Rows from block 4 of the audio encoder, named by matrix and row number. Rows with one number belong to one channel. Each number is 500 + 40 x the weight over its row's rms, rounded and kept within 0 to 999. All counts start at 0. Numbers have three digits each. After the name is the row's rms in percent of the matrix's.
# convs0: first width-7 conv (encoder.blocks.4.convs.0.weight, 128x128x7, standardized in use), inputs 96-107, a 7 kernel for each
# convs1: second width-7 conv (encoder.blocks.4.convs.1.weight, 128x128x7, standardized in use, transposed), outputs 96-107, a 7 kernel for each
convs0.83 103:493488488485486487555546540499440492575505506539510469511472523612440525561539482535479395539490529521497447489498509558515429429567474503579514490495430468527590552460463540439512479485486503483502522498486510525479485508531481571541517527493508483518
convs0.84 086:500496561513541493518490519444512458514575499488505460512502484488400459497504521499442512517462539466508511482503549480468487467491463531562450526540488480472518583472518573429527609496487572399513489526522536500493517572427507566475514469531493485511
convs0.85 103:501491488534594646535532453498526504431532542430532539517560488493478508465481534512519502537474438562473428491466437467542537557516536440453529511515523495511510521534589461422463524522465507447499561484533450472485474518465551482564480465613464553543
convs0.86 098:526418419459535567475508558452441512499518506516455498482515504519431472475420499466414472474415451508468477506466519503475526499559537537506552445470468515496513487518532425488545407452553543391531507459527460515480452555504584481458552479441455554545
convs0.87 095:522482473527497444507507529530512555532488542496490506505503469500453509484463512496449494623606487445504491527510556514453499475524470548500553530593459509535520483476555509571422423466549515463498511576552450604428525525494506472524493503529511491512
convs0.88 091:467586455543416557511493468499489483495485505504546479468507511550449478482495394496527462495481478472492481446546514496458497540446449500450496531503430441486444505498504511434541510524555500463487408543426465414500501378543510488430483522524469475461
convs0.89 093:437425562483520498433557493628542509451561470513493480481465549477493426486538542451526422523521495479514504517498439513434487477490448453563463528509485528437514522469573495487460524492555482453447484473513484436521531486481468540534577469520541470481
convs0.90 110:542469459514476444551525515456520569504501502469542480487541526497424523454472472449523536476468475462481493490504547526483476469520546464563433493539441508478573470502506513575460532525521481453514468522459519572588581538507479545556545463474499497500
convs0.91 104:473505515480495469546515488526506556471529523454556489517518526473509505504549463453480567423526513532474533465469505424485515513490489522462525440553490593494518466502470534568547589469528502474484568412549452544510438547513591464514503530496489510492
convs0.92 084:434432433540508583594462501509489477488487508459468507495512499495429449372463466437495460547421440473495468464587567468480534551588570514413511444577465525447506516472515434509528485450545525459497477503557432498582683481423452544446504410454477561563
convs0.93 087:483553513511570519478520506469554473497467508512499494464479478564420503481501602481433625584567521508429491512428495448426479502475592534606494448523512449515509513526569451493461521459488510577507535463537536412472642527496425482474461466477439483483
convs0.94 111:429516595525489498472532542504529515429538496510529444523453542458487518455542506488440448461549500480477433403529476437528457547497477481525470474512503506526523512482491520571549439442549497460547460503528558496514531514530497443517480487485537563516
convs0.95 117:504480470518494532490492528567442520495443443514508499606445516546591496481559475478477491478530514487485527490520533464506472503534491511514497507461543493560478533502546488513458509584473518542482462455479483475429578518559444485547496517502492483527
convs0.96 097:498453497473459497561464519505498567460472483508520523531466498430509489550496486440473506460499477523477457582462470552420510560480493484496577425500472500502507485521488418521433495480514421529428486434525462456420484468526457515491524446528522518487
convs0.97 096:553535511551427454480482520534490472531483505509471449531535475589458467466458515439539512442587468464505551496483515502491454463459478510489554474519496467544503464558494486419569462527472518515476518485475483457547568447522455531569446534515545529481
convs0.98 098:498453443445485539526453562524472505426464525488559463526530506577463505520500510571452511505489573492493559467475558442431539488427529472459479513524479519534444457465482561583399464490523429424515523495486514505430458487499571495475448558434516442587
convs0.99 108:466469497456492520616562480525535481462480496510521498485487520490503512484524502511478499427565452521477513499536438489419429423474533481548466498430477480514468499531478432494459452492557481549516482556448489491483491499529495520481515525520478542510
convs0.100 101:510525526436489538472424457577491495494535513513537521525480477446527502515504503482532396507583545471442504400510477580437547468519421503511491425485504445534428524506504542519521529557525534491493475467500469542539496446497527479556481466460499530548
convs0.101 088:383547492486441622471480485608506452521515510528483488520525479524527420557451531551428455503516515487513556475491485537485517489519462573466499494529482435487466566471458504536451593418534546515501569494603474512489517511493465519493482534438456517523
convs0.102 083:442485458484529460484511546536536475591541508475529486519506530450475512478458518466507411490519488408476456460449501468478492474459454489543483493461403461463520442547447402485500531468435522455467454495490519456421417551470434461434456526480524521488
convs0.103 092:525531468494494499548510505485469493558497534502511519524516478491528517457531443437512425483442540511485448455467467527417499516495504480449460428472437547459444532480488411499541453429440470464530561506452447549445447415463521462387482492531452536502
convs0.104 092:447465484472510514457492485511479514505538485530529506504510518506559504532592462505515485476431461573499519559511414649497457597487481478515512408432488470457479478467498541458509446568461472493546446545545477455446517441444508534477544495433524524482
convs0.105 098:543497509505502497474486478510564535584470505463476518476506515528560553460481510488503482484563499427475451500491446440496514546515459477476485499530515457456461473503524485475482550528440499441471501518479536524424520481497479452541504453556522479484
convs0.106 097:575442528457467471490492505524516535532463508519492548511536521497433412512501502409463514479416471482507370468506514476469494526540519523388507451494527456460441474512433586563590515424498491495455527426474554505487489516439487413517533476488482491534
convs0.107 089:477446571526437512488456481572562487574527510473509522509477476502516490507414446555472542499429536568533516484498550475433526463545538450558527487456505555441486573587526512523466475518533461480516513529500477455490518400515445521452464490487492519524
convs0.108 103:474457422450476477503456522499523460530482420548568520550442472560543517482451475521408549485451513610463412489471445467431483496488538467451496426577452480479503507506459485457451482471515461486464475500487486451436491446530569577565543509466506529508
convs0.109 108:480451538519524522530531521487484507487463489560487508452522472539504500453517539591548527497549480487505487451465521415564486468509520509452444516521513482498544477485421520392451463517522531510469445501522513454458569483613479447475529543441514536438
convs0.110 103:471550514416590503483510457474527530491482486503486524542489483534585471442511459451473476595601422453488473436525461438486468484463540433547447484478532533566494476485541429451520442518448509473455503529493542464468519506480485459513456504480476513514
convs0.111 099:511511515486495468518504523558581435464530482468533545469459495533525493484438463455475520518518520473547509459546447515519528480488457526473497583486519453475512494501454509483517439461497497456447496428540471514466486496453522512484498533489475502482
convs0.112 084:522474480497491471496486494473440520534498555507506519514505541439516473465468439479477517544471474506474472508505483573503538463522511457475530417490428578474466504495448514537507511528522604432396554497476556529424465468480490478508503452495481459508
convs0.113 119:445521437492525531462486575443504455502446532499381500593484488464534554511484467517559448513446540454552499517535488489478466485524520452474572515481513514494457477513457484458478452541584517480509567501541515512477484455529540495494514517559445535539
convs0.114 109:528488491501512545556502430543428541512467478483475434457573494459524473536463499491525480485515549505450510514537365523469545534448502534546504430489490485468493494488527478525525458488504550525502518519429529433528465525436477498535482462454522503507
convs0.115 099:541456462492505520480526523461503524475550493495481495559540460512539434511462555489433567503561497482533524498460462532409503424540528458476441451482487425460504496519507547496583488489548567533425544460476481545431515474505516452567457491480482508489
convs0.116 117:523470454461505479515453516493471515483528473522478472452554456474539513462572546498513413554470440531495492483528457507464480473487572517502474501517449483487543461467519564529548447535536535483458509460539524434498430588457487530512454500438521502551
convs0.117 094:544465467490440500500495480508515559450486524479449508489515554458514478527454412531546518519488404473489466528475498585543411495515493481520555465468484447458499543606551573519492509581452481472493524509506535565578490506423457568457450538548529521515
convs0.118 108:455444479520463520539490517479555517521515446489499512480547573515499420499497469444520487493463513463445488538468533502446558483503522565523460508508479474514536465507555528513505573476452497597532474491520477476487467442530496518449517510518517521446
convs0.119 111:461518504488529546499509479536451534470465541542499516576474486521467481491515422457502486479495532565527495447483439491539469512511490511489387548479501493482509482506474528592471458478435502530425514459532525583483554436515465486480492566456447503531
convs1.83 104:432473483475457505513547551478461529441440492502528503476520470516420502501530518510506487431544467520554429478455533501482510449495474487549460554493495488537516453469497483493488523506521492471521462461533456440561500488536428490426435485441510587576
convs1.84 119:423463468480417461447571581497442423524566451494546560504432455496407431481574617491476471469514480529496443547446472507509414433421487494431586435466432623555535503477442433496477528510440537462463471518504499431474483581509478534531479533552414566497
convs1.85 100:463394436502420501565453504463497461519440464504522495502511484533548499433513538603471497485528452542513493482524500507474560430524422446491522334504497466481540388522504487524520543458472541441517515473478523465547409482498484510519428471400489524367
convs1.86 117:485400424459427457476468509506526481526464501451499544513481489503453457421500528532484542495498526477551392426473557555519543480460489506473542452500462490454538466491440467575462554522529456475531505457562475484458492544506569471507495464460479498452
convs1.87 098:541538474570481522468515487458525509543510477517503465486525516420450539532475484495491493500474402503493504542483463413466488501420470553436538471507478568492435579524448451600544465496526534470569416456546517535531488526424497393486544494460566499523
convs1.88 112:469477520473481422457458485414530512473413443496513554510434469491462422507477556552514526572430540526479448513499509484593527481574392467502474529514517495471465441447442490522448488480474432589584426441485518556460602524515410518540521493440439437541
convs1.89 095:540539519525454522547475487523534463489454533499525517496521550503517514495540566560447525482535486445484531532446536470434581458556470432477529540516524526470508544517444514478525492555498533475588432481591407489474468468494552447475506499535519570414
convs1.90 078:423499571517515535473479564443485564451437508498522512509498493501512497529603540491522578545516504495491456561512433487454435485528499500478428523512416589452486471476480491476574473479496567481581558384523560523449552468334372390473587452492470505480
convs1.91 090:475504483496535451429570458477515496556507503476509490513505507581532507570568474514457486471446549457450464491511535452491601490455480520497429490381507536563479481499490493442455446408533497474465438582494478500507477476489478557472545535472490480470
convs1.92 113:413368413416447459551525511463527440496554462477525494533514477674629470414405416385552511587499459502558512514525551551467515520512543520522486505584462465542492553528487543499473508578468516473506564471524459551540498553502532523479544452480574384519
convs1.93 126:491494526482465489525488456495519477464521482493497491504485471424468471507564486514517467446478569476451561505526422526514510487518401400253519566488465429426560457551479469490460454512457451549541484445468536475442539435448515528451496480464491503500
convs1.94 097:510521530484468484545455480546518404490536523514481526511482478432528447551607549457556487484444500506488532540465509517530455410545402517555424442495487537440536453500487548540405484510450405582556402531472586574473428457513543479534481455550480541530
convs1.95 076:474463568491537507467596524490443517517498503515490502507507507484469490520553505534423497510469492468510452491506477519624531485494524535494576516508477442456513507539552476524521465522471456549435484497604438540483464516422629377521493606526499489532
convs1.96 092:476503551550539547484446420486502553510602486485499505498508505486538454421473509479622495460465498491447477528439523551481502525439631469564474426418593488404485501446507515498546497580484477441633478593554518508556544475543524457480538558534494574469
convs1.97 099:516541502566522479539455485442524556457529513511480488494495499562551485513525455434550428523479480372533602502493423488445477456440397599374399590521538538510572437494536454496523523493510432585439584452524511504558517559434435402555532442452498540506
convs1.98 092:473482504475506529505469442433485563558505550473478495486536508474482468519485460525523470494518517549553465526510493493542443500389513495505425580649558483485570489484473523505540481475477522473488456538484529428420472561533530516412550434550462530495
convs1.99 085:401500524478543523504478508533509506497487504512524497485505474396440429517482568465354427486460501482519563580481476518458414455555438511517513536472538549479510483462440490549507519574501419471484478545430517550517393499475499450520517498523427440451
convs1.100 092:486481477556492427485486489475475541559466504474489496510494541535487515505504473463596520464456509550556526466397484475551496610481575497494459452460488538564534457519497493497505518377484516548497506493544528565481587557518496375453521506542493539488
convs1.101 119:458533436391431444477544498421484503455458504478489519490504478475462476452476489477425498467467503489449455401448523550471488375699502402470421444438448541493426474513467538500500497478506569494506520468488551470449488482490507419496473436506488495606
convs1.102 104:531561592524567492468517506549502449493474488486524533498483518418433515537544605556481530511428554541450514471524470504467439510540376532466457519545515456485573555547507482513502491548459479500530489432467523470496505505518520472500467518543502559594
convs1.103 095:516491498497516491429507495618514529449444516528483503508483527471574556614487462503487515524475533534432506572488451541446538499452433426488472463506510449576530510508528525561446475498539545477534466479529608499411535495474535504524544468526458418479
convs1.104 111:549442492436476510554559543437493511502499512539502531460466493579564528440470475479458463529476587475609478507474543601520423468466501599479480442448467474501506506447492478593458550464589436441538521491451472538451525444456536563543492509474529494562
convs1.105 096:525481486452497503446485523474496477519468505500555503508506509535526500538433490475551492523499443532540497546481471500558525528509501565460459463567483548445522551616534472460528458463468502461543384545520398528588502423525516546512574434489506443513
convs1.106 118:557516452521471479431464598562442514531554526538469518485501513474483519525573558578513493545438509531473548471412475382454552525389483518476484503443520495487555529442477566502438498422493564486441547632390472534464436510468504563553473502519503526519
convs1.107 130:530538522476492511505484516480497623549445573569528427398548564530538594507463444501457516458570427431514519503539469454485498436572491451469434517608515467407566481541492563547472416539503541504441536571477479468507478443522520450463531482459528555511
convs1.108 094:546506471582550572458415426550577531600493531488457490520508521478493540493469468440490491444534433440444442466449501542461531525437516540449558501422456535527573491474527503532547554529526458437584479581513529453516540584443474551467470510502475482463
convs1.109 092:493465491487454531466473465553564599558439486494512508485548512526469522499499419484489519506454502527512504404479515587597515519575458414454535517543521451432465445531451489548536571509578489421521477578508403610595489468471577545472503525381459497492
convs1.110 106:557431488609594516543535539556530423491474504504515508454511525505526454388459517471533398506447510466422465498495481590623469555478462543502476511483540468494535441534505485511452630544428447552531416490445514457484564474511518498493478552494500531459
convs1.111 088:476482477582537511476492528586541632515513492481473481506525514535534500553483477468467511623515461449516503506463550483471520454401544491554487524481464481517550519509504553501500504462559523410502478521483604547444434567483456467503539479594492474555
convs1.112 112:484510459443436451450499427492483478471446450496529494502518473428469482510503517511505587436482526481485466494508470446481485521484498568465550477492398555543527419532432499498532437476508490474519472517484446434501496495455454529512512485413494412536
convs1.113 088:495436498555540432512469456499441470558492515482477519493485500543572475477426488525483583416605492504464490458457455455489494486378548534446508440449512525551457514564467515524518548482562508399606469540556507597339498491453409487490477538476412504459
convs1.114 096:460473446563516503480474478467433483549459502499502509497511540471532516434490538498467516511474492531457477505514582462501479538502431491447561567421511544543535488517491565531539444513481431485547529561505461391489536638469448539544537465502436482472
convs1.115 117:502484490480514571435520446431522448531499492504485468536520508478508516481474502447538539466542455528550481526472504536499486513462543495509387481480502473473520499462539479545455492460535545461532568546485522504534532493541566399468469539504562461467
convs1.116 091:504521489498536452477514487581476453541473497505513512507529533571458398486487501459519490512556429551487497526529514468475489547576576462442538584493557491535558500476498454522540475482498608532551559503532464491497642412623475567538500533559513431429
convs1.117 102:463497543513527508492537486462485507480539493502509500514468507477460592537586474476462489502381518564494499430400452576540513490396545516449494498499475529463553498481448426448519528522466448616621535416483497545516519493415532374573459482534476531530
convs1.118 089:493520469519512512537477445451460581548537488516519532525499489505580529575523561478509470529548507503504476511478428574416481515554561504468482510497547543505516582502490572484495484488494473554496514537525469417613445495510523590509562512522444509546
convs1.119 092:444428477491519523485498459512485484516558512476479508478516491533570496514486450523469403467499546507561510444495440404513524338639444487526455459506481484519472480544553512512498408475510495513538603524406478442419510486430495405460514447434509511428